Weights of a small class-conditioned image diffusion model.
Model: arch dit, moe soft, num experts 32.
Training: normuon at rate 0.0041, 6000 steps, batches of 64.
Rows from block 3 of a small class-conditioned image diffusion model, named by matrix and row number. Rows with one number within an expert belong to one neuron, the router's apart. Each number is 500 + 25 x the weight over its row's rms, rounded and kept within 0 to 999. All counts start at 0. Numbers have three digits each.
After each expert's rows are labels from the 100 images, of 14976 (inputs lightly noised), where the router gives the expert most weight on average: "top examples" is what is common among them. Only what is clearly more common there than usual is listed. The data: rendered rooms with furniture.
# router: slot weights (model.blocks.3.mlp.router.weight, 32x128, trained with AdamW), inputs 0-127
# up: expert up (model.blocks.3.mlp.up, 32x64x128), inputs 0-127
# down: expert down (model.blocks.3.mlp.down, 32x128x64, transposed), outputs 0-127

# expert 7
router.7:465526464465497485506510514491487500539524521556460473495475523541515508566508544485505483561467451497548504503490494491503532502483469543538493492499513518529489529503496481533525525534508469491477473529466492510494502481487516484508517491490499492488460533531498506498500454481506517504522509497522512530499481491507499532521512506470511522540533439507422526494503517519465468511492
up.0:516497527495522494570535494489519479469512475502543515542500448522512501512521479503498490518515548517470527481496506469485479496466518485481502486548469493500502504473518497502509482519465542481469499493530514483536503464525481503494514479517519494521507477504551510521511485513447495471491510525529516489511569465444479539519508502492529484510452509493502514465518465526545497503570
down.0:534471472460495474540506520532509536466488503487565510473506542500505510496513492527518475489500496499539453491482480499503492546500507473517478475483476489502472513462452510542529485496524496475482464469501475476520524519548471481530518517523548482488518518492525495506523502525520493498497494513485506533503562583519527501511521483508527495452525476502513473541533474522515531509513
up.1:488515474458488524500505459488467511481519493505485518477516523511494491506486524533502509506433547465513488474508501482513489452563479510501526492531549496489506487492486490532520493433528487475503506492481535517448481511489458493503480526493503498470496520491462515523490484505425498488507485554501511493496514497469526486522469509487438488459534550480502511530524509527541493525492
down.1:468480503472448510504506516479488503455471497525471486526489481479507527496485461506500479475539568516498488502493537517511521508525471481498464536505540506490478521514500478504499518533463486537533523451504485456455488513469480524484482515484534533494518476514481534456510440543456464503501489509521536490515489505470518486499503481462434494452501515491514495503515471512476471480518
up.2:519503499498488454502488500505492469498505486513495482458490494511524490546524481498519563553486515493520550526480495509497506482477505529545523488503520494510485469518508543513549481458519499503509487564471519540541526503511488488544496503501474484474471472489512506518489501540516532496502475533485513457506571500460481471481512504479486489480507489549485490481515467552532533515449
down.2:517518499483479499490494513501523539532486500469499500562507487503486545497495465515479457536493493497473521489559492464490496513512483485491447479504526470534481532505502483506503493519465526479472505486517512490484497521537524511497491511518509509516480482470467508525465534515492527498481517504488476474526497543452533501506442499516521499509508509447515487550500545549510412523550
up.3:477475531525486517558532499524580468535508498488499514512541527501512464468525500502483464514453515531455502480489484490504535500553486476503531508483537521499552495506440515512502521581511514486475469500505525498485512531489464488534468527496501510471513493486449475529466499483482478519522517530486520508493509505510524493478508495496506464472514559492502509491505499511482492517501
down.3:503492526515437562523546456500435510530486499521500493531504469518512482485527487520507482511557525506482514462455489462476466501533486533500489492485523487486483467497506503486521483466510492548518517507521471469468510514477481521538510515515513494459503494538441505496530491488479485525539495534485480546485517493486533480517489509492510508512467504509439504500455493497496515449495
up.4:542530522543524534499507464510501495506503490470529487460499458506456507496519461497479524496584523494500468489511513516489465527484499453497472508514511478557498539480529500466518491486446488511508543487516523485525485523498490469521544483508519522504499484521542498476484512530466499498497485516502502479542452496475509479500540530517516510489452554486534483482515525502489535498465
down.4:514492505514539466545460505509513525463527517471495517478517548516499513530518497494547555505430490489560483503464521516516510504476521510486474503521506507484506520496478499512459477514514477509451519455512495503490487488484512552490508499482481539490522481481533492505496501502435558528539500505465515500472506517493445503480533493514491496469501491468518502473528495502525569512496
top examples: purple walls

# expert 12
router.12:516494513514538494506487550505475498512483474489482493488509477493451503500513485483560494511462510530481468524483525512518506534508536479547521546488470516479470486499474499522526528498473471503510527534521526456485503531531480485534519462552472532498517468528526501488488490532504531524501528460504483505509506534458471480498546515520538475554479506550507474515557478501469484496508
up.1:463483493451472468490470512513522508470516511504488458516459467498523473519464487477510511534575526460500547504478474497505574473497500483502515527497510474457502505518508530493511490508522522511496483527503468457475482501506528471512487524503477493466503490478485514535537548493480478474512512528475498465504491469478468487521484497499509506437525491456513525517459481536537522523486
down.1:491460474504520494521512506508491478535480514475485487522502514537495483493491544497529491511467515500484437549493516515499416522501508485515506496498514506499519555576499541512520500484475481512451544501486495510473498513530555485464519492514486504481462485511548500463499508498479533495480528506493478492497521483520548516487521536458479480496470511477511518484463509494480512563485
up.2:510540500513488474535528475520503502442483498528497492521469454463538513555473495497464509485557515504496514504511519501526497474500467471494491492470503495517498539521511490508474492458500534488479492492496502489538486508523527445513518532517524483538492446485468488491475510523548508476523494467441517488526537501507530512494473504511496507481497463426485531513476442525511515515497
down.2:527516494542463519545513486489492475550516477534517499509530486507482515498461519485493519524449532474530496554528534510485434536473529457488491495491500504495525524513470500501473484504496523505482559476493473465505484491497533505462477482481461498459482548513515504513506512527533501490505534475486553515479500468546464464489523531491483497481460456505505485477473480517517504507509
up.3:501497498558529505490446508465525481495542492529481503487472484533510532472500454513542486572490475504500465512516507489486494526477509501507520486477496503520479481502508521504509497471501476539503472497504486547513463521507530539502479442529490542451511502508507477549510509493508517529511490463513490509438519524503473474506519487460495508547476504485475519531543523512551462474493
down.3:489485461487506547493471510498496486523510504467525521503492497493483502468480560484474481485525441490519509470517478488545532506501496534497503487521506484512543474497481514500537494539492508480474472492536556509481473476488476554538506541520468498555495504553478507492476491521462557524475491523508524519483527526525518516521473516517511482510537447530516503501541460497458503501501
up.4:500518493539489468529499449497506527557524467486509517497548503469503475486505483549477481586516528495538478462482541474489520556513505492500469509460526494491532513509488477478484479481503487484482494520500530505512473477513483522481513466497506484527477500525480479520444517535485471488523502552500520492499493510527564473486524485489486522499516478443485495493471482510532502530499
down.4:516553483469540504499496489468531461458496485516475496551519529478476518475489507498517500541483528450500516474493477489516503536490502468513478548508462468455508561492475483462507505467508505510482487482516495487479497539465464523509514480528510486492511512488508506499470480484519527505472534505472490480524494481495482533503471544505535469426539476494500497468446484511514468522467
up.5:502467474519526516496509468502529476490551502526470464494523531518515471472544431445527515523480478513564512493495488510485460506520508458509452482493454490473475495515547507454511484492481513511527508486465463479482525492491482516464520485485507534512478485483485521467451503489489477489477478473493497500494486492496487526494511515468533490536543496489481535469451502486551494494495
down.5:485467447518493472511488534500547506501505499521487486501508495498506499501491520504523477492528523540528528499532517541487497506477565515488496532499457467494523505474554514476519491497444508473517484520419520472550531547542534501524479495503482458474517507516526511536491485490470525513500489467512474510545518489516530504492485481494541475502541513496452530502522497475500512466505
top examples: count: four; barrel; largest object: barrel; arch

# expert 26
router.26:470523472498513476466465506505507515472505478471519523497541497536524505469476530472507505506509445487526515538547507489498482512495506533547431528475503503488515477494441526493520514494471459499529535483526526475544517512462510510495496500494482492467513542508476479521545469483508507500501496515500498525477502488487474524499564506482459506500473480509521497443508473463450466466484
up.0:463511501493522497513478501512551502500503511476497515509536559526459504499493514495479441556542474513520501531502522484479533445496525483506484463495445491554463519477506498495510499588505483495458488513526498471496503501516495523491489478513499525478476496526550502482500522489512516491500521512511489496445470437521551489484469504481476486530508510465509492497522517481500483472485
down.0:510513478482540471483471537485486492512504522494504484507495467471505532507488520490492458572501521488483498480499525506529504483514491458501500509512475503462465459474489519503517454459470493495509505469515475511493507477530510489506587535521527494491489504459479501508519464491492523492499487523508476519533529497530484518490578512492504504455523516492479450522518454545472446484501
up.1:536486491513495503490513522492514453486461494560498539505527502484473503503479511487484516543497461530482508515504509511497507517514524518525480473502478521527484467510509515491521495496462502491485462520512500473484460513514463519485472520489510510464527457492489505442497524470486546559526508464454459499485485511518489550489467483510499488511424566490477535519534534479530501529500
down.1:485491492474495485493480465479505546520504514543469502506492487564488498524477480471476523497494504507476511472460454511495553497513501483481489489495509544466480496498501472458515480519517489504531527507453509468493465532523476481493536482507486501507481460502519467546476541474499488519497510484466561489537497499491512501479510455521486492508535537525487523518532486511417556515519
up.2:449505507499460439484467510488458491478479503542470481505491518469488486517498503502487543468518431429515508473515513485481485466471452447504478463526560508493492515516507496521505491521522505495466499454513450498506451488527470485525497528506477513492490484510487485495513516491505499424501508499484517492538500499501449514501520485486503507491493529443529490500492500514482493498484
down.2:477497487477484501472486534551541500497486491435524519514536479463539510502514514545521494503496505493527503493486528456487460519546508511491481536505519472498518524481496510494498498491535499492498526512487493496463520484532526513505511468500500533520478486495546502522525502546554498482489489545491467492491521503505537494446499492485497543514479445427486501508464542462525523543476
up.3:505505502493524445528455487490504462475491502525478506509548504503508485510498480559534454504533484477508456506514518453477532495520526504509461512528492514503506512486481475499509526483526516492491547512508474473530519518504526526480471504526525527523450459494489468542484543484513491540519509471522500472476475495512453507499487502468431509501461538496502514532533528480542536502473
down.3:489522426509520512506475554495509529512489556526469489497489492460559482491475499536491494524484481531489454505510512464478542528518545483465528468506520461484517466502501495471476520521523555481507470512504502504532499497489529462513515520531488470479494487502497493475516508481515486496529500490476470479528480478510484508524487513490479451523538488524537527479545427502512509494514
up.4:474547524499540557537470483494483478492528509488503481459483523495509476569537482486497471484468546461493520488537517513489522473499489457491515506513556489485543503516530519513502502510495532508473453474491471480554458508492527529532483504486494487489471477516497503535496520529516490498509501522495536471524497468494489481455521476472501471512527554525518530493473525475497500477460
down.4:525508477503508512493455467539515494471461437510497527533510507514474532520492492539482457486498585534519489492527523546489521470511505566496537518508519483472501490462509517502491469506519537508519540482512498483543410499508525480499483533483483470526479501511498502496506493512522474487524478504515508514500517521506530523510498521468498509515497494499550527486474467479471492531494
top examples: red walls

# expert 27
router.27:436535473499513498517468507520509520509498488490479445506460473501464489522455502488507478488502493478483500482477501523519447530489504502548466521452526514477520453499491480492474499478513410488505498511482514486502474503533548479456483478473498482528508502530525546453496520518506494480489535489483489508508522499432517475518489526504504539516506498560507495489527477490504486475506
up.1:547466484506541509459524499521488486525463504473489476496495525494504493490476438493454478449536495479507557500477476525497537519493473474527514468530533480487509485534492494491504514477522516522508511502490487529420480432469486529508483505500467520478504505518527506532547528469519485524521530542513474471522515541484517504491489496504505507539501511472536525491463495520510478510516
down.1:496476514505534504484466473460522473494498535530495475529512490446504518502499508498550468468513478553466467431498488581534502504508470540480505511523506477509481516529476454492491530510471486462526504485500516499442459519496476508503507525512507480490490512456515498490552487521489509505520480513512494486519516487521462504517533491471502497445473518502488487549522532508510524520490
up.2:471469507488495446470482456528434499479483499513449507469512488483482514482490469447470479525516499541528479498499484547486476511516453502504504481556474511513501471480481505494493500501514473486489480487493476515510496461424501491485507437502485476478491512491477480577530527517478502474513496504489500479502487517495469491508535514518484478541522491503487517503460517502458484450497
down.2:445479520466532524495504514520543488499521494517548515444509546466467507478515530481498466515505504517518481549503552503481468528507491508499480499497470511513493537557512513505500497468498494501482488507522531485514504533470495514473494501482500531519482555493537503460536503523498520459498515514480483456510507492532490518481511516453527488457470465435451527500498523476526532501481
up.3:482489479523488497502528496486556497483492502477547531487514479500506480498553557496469574489479528493488494487511505466503511568485461511474514502499508468503519459507498490507444507467503533517463528464514531515508501520527452542512450480487515463494490524489471515523540491495498541504506439474481517468515495499509504500516488458469487484487450465491488483488517510513488506485529
down.3:523464474499492499492519442461479492485508432527518470495499469486523527485504516489478498494478517490499484527511502573520516552489514477529473524489510522492518546504498516517483508478512558456535515522496523496492527494507519517482531454527496488484500530468474481497531506494486489508522431536524507511502506480528506516538490462523525485496521490479530501522501535534474424494513
up.4:514547532515527486520540492524486523500490429498521518513516489532512488540451509483463554552499498522502498534502510530524491482511498469478540533484496533492463515533486497486477516562512525529502531525503471465495524500535500504493493502476508491548534456488510468530485517528502502483493537506509502480503536543455467519516500497523449514509485480552507511490538501532496513514511
down.4:475533460493522514517495503484502481485532508460532479518468530514513537509471492478489519489481469499487534486505457467470512491508531516493525511493472472495435464471520489500485453515511531439507503498554505531535512520520500489471515514492519511550514515489507501496506524507507473497496525511467481511501560439515481531480506498491440493493515449494469459506544507520520545473509
up.5:469490504523494500518525510487537485516505485537493510467508486488486571471477475442521501494471476489506490487492501512519538506460480514482513469534515486511495535460491438512544519426468510483498526526490538537466502501488508493492490531505508477549482434469560484519499486515488497521491513459538515473497534505497455490477496508486513493535501482493520514517497479469519504456494
down.5:504534460505488468482498548504505515512467517501555517491538491517540444496512536480474503491516492483519526482556490521552509465480553477498484497503513541490497456476533503479552458528517503463531517489533510522514515462499480523484536516489461471508497474548494501494508515520478472480495465511480524562486472521508525474509458493511509513491493501492507508480452479501538511506523
top examples: count: four; ladder

# expert 30
router.30:529483528476524495497473546502490523482521492474509499506514505496503507550556487481512459489479467479526542546517507478511508475538494538523509492497487477486485452496515525502494470531537530504551517513520508509510532459488547477506513519479510501509489502519476483468539527493512470555461501507504486479486529465513457502511523512462520490542519553519501448453541466481510468496485
up.1:489496516528541521503499512515544524470513513474478505501520494504559507498479475487501489481517509509544499520475513497525547555505524499499464498462553496529506553487479486509489530544502465498461515489502475506509467520535516491511499481513484533530529492523505509454494543505494486532505468495512472502468433483489488498523457523555483507507520521537484500566467517504530458484480
down.1:446521490477524514495487455498455477471519496506523476487507526500460469474503534530519498526467518456493509494518439477533537481533521480492548471479503515507464501522492470511498534498486492539473478516517516453481479506484467482465550472505519476504512537520554499511491502509528525490499516479484434489490468484482503469493543543499514537501502488481495487459462476499474511511474
up.2:484464495480497515440483500465448499514488514455531513482496480491489509507490489463495514457553527493554506519517505520482490474504537513482502544485486495481506491510509518506476508530492478513495509524494512492506471515556533562495503484486500504495530512530491463487531523489477455551515535464541514475496537490492541452486503494531524485537543551496491473541496452515514479512506
down.2:480463475495504481440506519490491469508497491523520471492493464494486505498516547487498507472497504503568457487522492470465491529502518493512513472489499479509524490489467504477524491472490514506554466532491524503532489490495465450522490455466535503542543502496524499488468481437484530504461494482466520532480504475525507488547524499463457488479499492523472545458498495509519499546528
up.3:475509515563472494519461461512510491494524532493522497491514489491462469454491478461512481545427535487534487500521482458538531535555519516515480441449503500543515513505504489483521503493515514461481484543489542487568526503503505510480522493499504521523488531478514495540465523508489503482509539497489495509513503491537450469491529508518508510512490506503530510531503480504499493478508
down.3:473519489534505526505507555504482456526513495468488474506515515485447538453492475530483495513545493470506519464495489490491495470551504506510511494513476457478505542519512519491494546526512517522525527511480479511524515541526460461513478485535481481529506501538527513466498447499493469526509502481507503477465432479464549484507485521510510520465499515524494522464486496518503553515472
up.4:501489499478504518481526496508482515521487502479486506502487481488508476511509506460488490488505504500554517511481519578492473501545548494480520519507496503501480500533508495543443484510487494532509493529486509529529484494563507478517459511501487435464517481513470475466476500500513476520516503548522489457503513472502562438516502488505498509508520545468445488495539490547466489526483
down.4:484457489486491523487483496497508482478516529513523489513502437492500493501526510535491460475488514489505475489512498543507532552507530481496488464508509471537503496483516515480556483520479511523549477539534479441515505479474494483495494463457534528521450512452460493473522509475513539485497474531508480531519509527484494497499515493486466513513476527440476464565474477492510485487521
up.5:461477468516467512519562479557516466441508503498474451487524514516502504476473492549471476512532518493498469479507490564484461533483493497504501516517501484499532562533513485523510530500536530496476507478497504500499488490519455541532537474495489516519510466485547496486485507496485493456524510502541523484500496523464548531510511526518517518524506501498510504511525527498459544494516
down.5:490457486551539504508463522514554466517499522510527495513554546528538518539490511513510495494522515492487509518488460549477526527476493464471504476503522476523497491545472513535511502467479513519533488515496478516504506451531473531506483493506500458460558476493521522504505522556502506457547507515484501506487523499502527509523489489482510507476528521434477496518503477511503476538519
top examples: barrel; umbrella; largest object: barrel

# expert 20
router.20:533555495474497496484471474474495483508503516521503517542504487509467553468477488495506463517532505546486519463483520515498479481439528494460484548533452513505464476494506503483495529523497476488501513463497491496496443530507523472488484508540538456479537509483537468468500482507524505499508489475549469498473545510486441495480495509510512503491472490535498528512502487464525475531530
up.1:459550485502505475480485459502474482528515509512484480494509508498524494526510450505490488519582474479492502499490479468473475509503464515511488497564473488505530466498491507497568495456476530535474489505510491468495503538501496509528508524525506473488497498464476514438516505526556518491504490464573527495481511493510474538523468509491485528541510475489512503515459512513485475512513
down.1:468506514487552483502495484516523468508498503496480479470495510494482503478484531492504526501455521552496472503496522539521553518505476485532484503479444522540493491506483480502458518542505478495476492510527568498499510509484466503539503510489478494516497566495458475519499552506478525506473482531487495471466471495503489521470510544487531505502469487463503573485529490512542523536508
up.2:518510519477492504534518431479499491506524525525511514483524524454522514514510491543484499513517487480543531483504538491476494499540493482460484507502504492510454510498463483492504471534499511484526451481489528519512494528517493496495555519497491491540528512526475494492530507470479510460495502484487481539509532456520494522493470496499507494572496536481552475467479512460525461524572
down.2:486526516497525462533529485509508509516491500519494505531506474501473471512475478532547490481476503515505513479498481488510462504506536514518525525533485526519462506482478537462503523504453500479509516467464501449473475523485497533546559522522479524474471447516434525537486488475466496481474526501492501511515493530520493523543485530503495463459499506485508487448514455446496511518497
up.3:539469460471464506496485514496477518488492522530506495481487525511504531533462479516488538499473464496500514514518499502495480552512499520481516492492466504494541503514564505521495481520533500538574525508477496510550503455560508560530470480474465549467500506501522464474480506507525504547486502495474524475513481468496512483513492487516476505514466515509456504475514516552521502500519
down.3:502455545522518523490524497501481504468484505520499512465485494489537547504516530469482520492523539542516491525500530505506518515496531523488537519507506500484527490484424490519477443511477494502468492534482486474486472532474529479478512518532455468459508530464459509456507468491543508505489479508518481494512561536449504521542479503493505492499521496499516538493494472460488480473526
up.4:486460525501490501529477509494485509476503507459501505474429444503492509527512459502525501523501545511458549497513503494538477473459474463482532523480520503490476530467514519492463493452523509488470475511493484443508507493516502455508508505521478477501503505540484511530482520512465502465484505553482500506516485515516455464477506539497530465537494473498545492507476485540509522484452
down.4:493490494522534431496479512437504498537512509511512481524525514487481492516475547485483539513481502511525498474492467451458467439481471558456501473519513536502494482509480495516487491475451530518496519475506500510514529480533489512516527499479495463520531479495481536477515511512525486478515494502510514488507480523490552478449518478517515502475494508528512449561480487533512468510484
up.5:460481512487491446507504470483460499478493495490513509477524496476472520489490541493467502496540505533564479519520551537530457506475470488503494462473494473481493528487512448526493530492467478496516508430508511476515484497531482535504521492491514531501464508514521489507501505516487511510513483499492491485486513510501592530480497529512506501543501469538502496508483425510514461496507
down.5:480486477479460473523526496483501493526474524485480492528491496519503480509468474478509510538482553433512517525515517496519528497492482483486486516530493469490507497514472510477497437505509492516502471500492522453466481514514460521465546460482470494477492507517521481496419512480432554483450467478476505479509505494527472513533519527504504516452483505495516491463479490527480515501523
top examples: barrel; count: four; largest object: barrel

# expert 10
router.10:487504501532502542494506547516503523482481501536554516482482476517501531520465471518554529491508505529504470533507509494516547553515442458516521543504513473520490531463485461464493507515482494476458492519464513501510520465508499476505507471537479500524494543487502526503492502524465498465496488539457483478533525523487514483502496512505514487473548468512532518475482501488501539458450
up.1:496511466492475506497494475487510499502501479464501518467558487484489460441512504512498515551531496508551497509429510490510496457502538490536518479502483498530512541499492526508515559513499493500445507496426545476504497525478496491483526468457497489475488512531454504488533512513522487515508488464513463505507510489485522461497527538546489514466485541494493490494479468489489515533499
down.1:480519533454518497497526475494500516515489514467462493489483484497521480505543475498486490514481473523557489496470546508472496481553461504513489487474546524501517478496510477507478507466486474518457527529524505522471497500474484459507475481535557548489500497517501461524503484497517485505488489450510498478476496557514498510523444488529492511499531481456497504568551506524504467468512
up.2:458461514494510498542463504556526483483499516512494497500495478502493522462463484457535447466523501510476478509510470515535472509549470495531553506497484496533502479462478484506512516475476495513521486504490494505442503481485522424485539515507527519509511532474539487441484524498527525514503518502469484506472485535491504510495459514479487500541460524492520511534541506501475501475480
down.2:466469497503489527504501467477508512554509508522478497475476506492509462490516517465510503462515496500484513493505492512515535502528509495524476510513484458497517519502543503459502489501552525451506487490530513530473546472505489571504525539498476504470507512544518497545466484484503536521473505433542508501533524451470476485520496477497526488443458503510489473486536471486520541511498
up.3:486485442483535471435464515494523510471536489485500497514473491495529491489508472504469504513434479488523505486499463508528447524492466495508477471518501481503527535488511494479510479580520506492549497522512501514585518485486495531484500485497492472520540520476504509506471495515506498483510508499503500489481455509504531493506493486480546488492536495486471485521439532533520478537495
down.3:512529501497506494499520487503516523576474499504524539500527500509521490529498495456543545501538499518516481459519491488515506483483541483494515510510497503521513501498498505492540496510447520572511525454483487514497498526493481499454495480472491463480548498496526474530525497487510467471450472497510519527484462531500441501488509481512519483492525480468522512476451489545548520461524
up.4:572504472494492529444489501493535512487518498525526472498493528507473519477504545504554573454490459477530486515501508549505506530509541513532482562519518481530489464512521495488475501545496491501467473516499510479500527490534498515495456499499514538478510521525464514503535508487492504444514488508522481515511523500523469499522482507461497508482542500472476535474484510496476472482515
down.4:506511538525491551452493488494502507513509508487543472519508481547501481449516532533456523514483461521525508511523499541476479515483571502505470451492521516492491525499486489488508511443505472503499521464522487505477475550519497501496494504546524521527495461483500541500517454501489498473458526504516528496472512507515531522497476502482514533494442515541488498500509511500482544516441
up.5:516521487493499535495460485483525496479519508508494495491540492535472496528485509513501499536505502537499487457529501494470494484477524483518470463454479500533522551493473484519498497503503538482438523475487449490500519479522508521489491520524502476464499474516483490514539435488516510485527488518498511507483572514465461506496485475482516511472467455478509508440476512503535495505422
down.5:499579488469523539492517517513500473477470490473469494528498494493502512470478512518480507538520523512530536487523489484530527520449500496515503495501474534443487485484469474521525517485474531510474457487511525543485499503515505457536513512542528580487524488512489477474543537502516515476495501462515475467500519485503518501475514479511490475531544508481503558485511488518502549504504
top examples: count: zero; grey walls

# expert 14
router.14:514541476484531496465492531501540478465467494487513506524511496525508490518462529530515519442503489494493485489519477494481486471543475484503509481477494539482525483553478518446510505518488484516516481465515473457465492519446523541486460555505539521461523508477470505510516501495507530500509513512461511523490484524514517545504502458477474470473471534506464501505511558452507481500498
up.1:517497509493510478489521471507450489499495508503539492504524481523528511479502516478490478516512446534485506500482510501487513475502479520491475466497486527505497468508505511490470514395506510466479479517488516502435478484488514537532485488495483506503504464501495479529541489496489489462504503381479484504509524491502467481509506523510514517534477492535527496563473501531476485499503
down.1:505526460525497483515516541499492508460493512473477505485476537485520531497520508502489510460530481534542522523523529530510504492469497514505455553500508486543469522549509485493445495548526484482506506513513467514425483499511533485482508512478470506488504525524514508498500518487535500499511529451490496547518461505444516499528503464474489517501559496483515544486453492472514490520480
up.2:499463512524510485458469504489506524503507488515465492507495492519455482527509542541500458496510462510485513527492465512507507527527481506508520481559514521477500531484470499481519504471477497525451493510492516494487497496507480510488472525485522499497498509532497517478468481473496484495488543565459466479469513560478445517500506480500520518509443539519452475450526521463498556539494
down.2:499469479498511531471489548514494462489500545509465517495500486528495510506504517511524503547470482532512484541497523502529486563506478524509518526508487520522544541437514476466504510489537482465503517546485519500497500518517498452487496501496477499500553513496503503484474499497524500463498509510507420511513541477526525493495445546488503514483477525516490496530554541520508530476526
up.3:483534533479493476504460499514552501506527514481546504454496475474501504558516427497481497515510509521513510496501534453498530488472515523504515480502504506478470482479497523503515506468539493492507492521476503453555497512459472546486526486493466519493506488486530519484490535536506537557509513509503475524489510480456516520484509476475475462453488487492500511509474536521536454485455
down.3:464481439473498456488492488528501547492486477500531530519527537488518496506491507495511542501503499481507478481539460487474459485525479486475543510490521498481495509528482502541478476501467472522508534538508528499513510477497470495508527551509508490521503557509480453511502488483459543561508485502510523493493515470529487500523483483464488514542524526501515498475468440568509505479516
up.4:493525569519525473479522529475474504479495514512489529497459451518465467554501557473507502508540488514506476501471498503495422529512486443476512491523496484513516496517497474482527512474489475520532480484516500482540525486553488479477519475496498503522512506480514484536485513473499510494527491515521502505485514487491464523484532463478546473545495506572495490484510521522472493469483
down.4:499488477502512482465553506487503458489500520499481484480503501499520534505514463474474506504475505536524513528484521515530552564535481484516489502491495487480526544502531537470479524512489420502483531470502524510523463503526490506552513510534474491505508519524531469519453497480476510510497460524479502502503548483478516499533509528514546532455480489489534493532537491490507555503492
up.5:455468486526503498507466512446470481464490479494531509496485478482463515517487556487515525502534505491476476476496520510525457554508496457498518491502521510438498471501488475477493525456440476493481516487520519528492485478520500483484451486525511498514486482508451493477520487468481493443496498492481475500508470515445431498505517485494495518525499515503516463458504549480525501475509
down.5:499510474504509509518451546519491478530499483495510497533487480525500507484492509511524541504452481527492513475511506468516519567503492531540499466473494490512512528497513551482556529501519494482487521503528504459461506489501481519517503517556514508559489522470483503507502506463549528456468468517481482555480502497472536530494473510467500485454476513507478478551491501484500490555498
top examples: black walls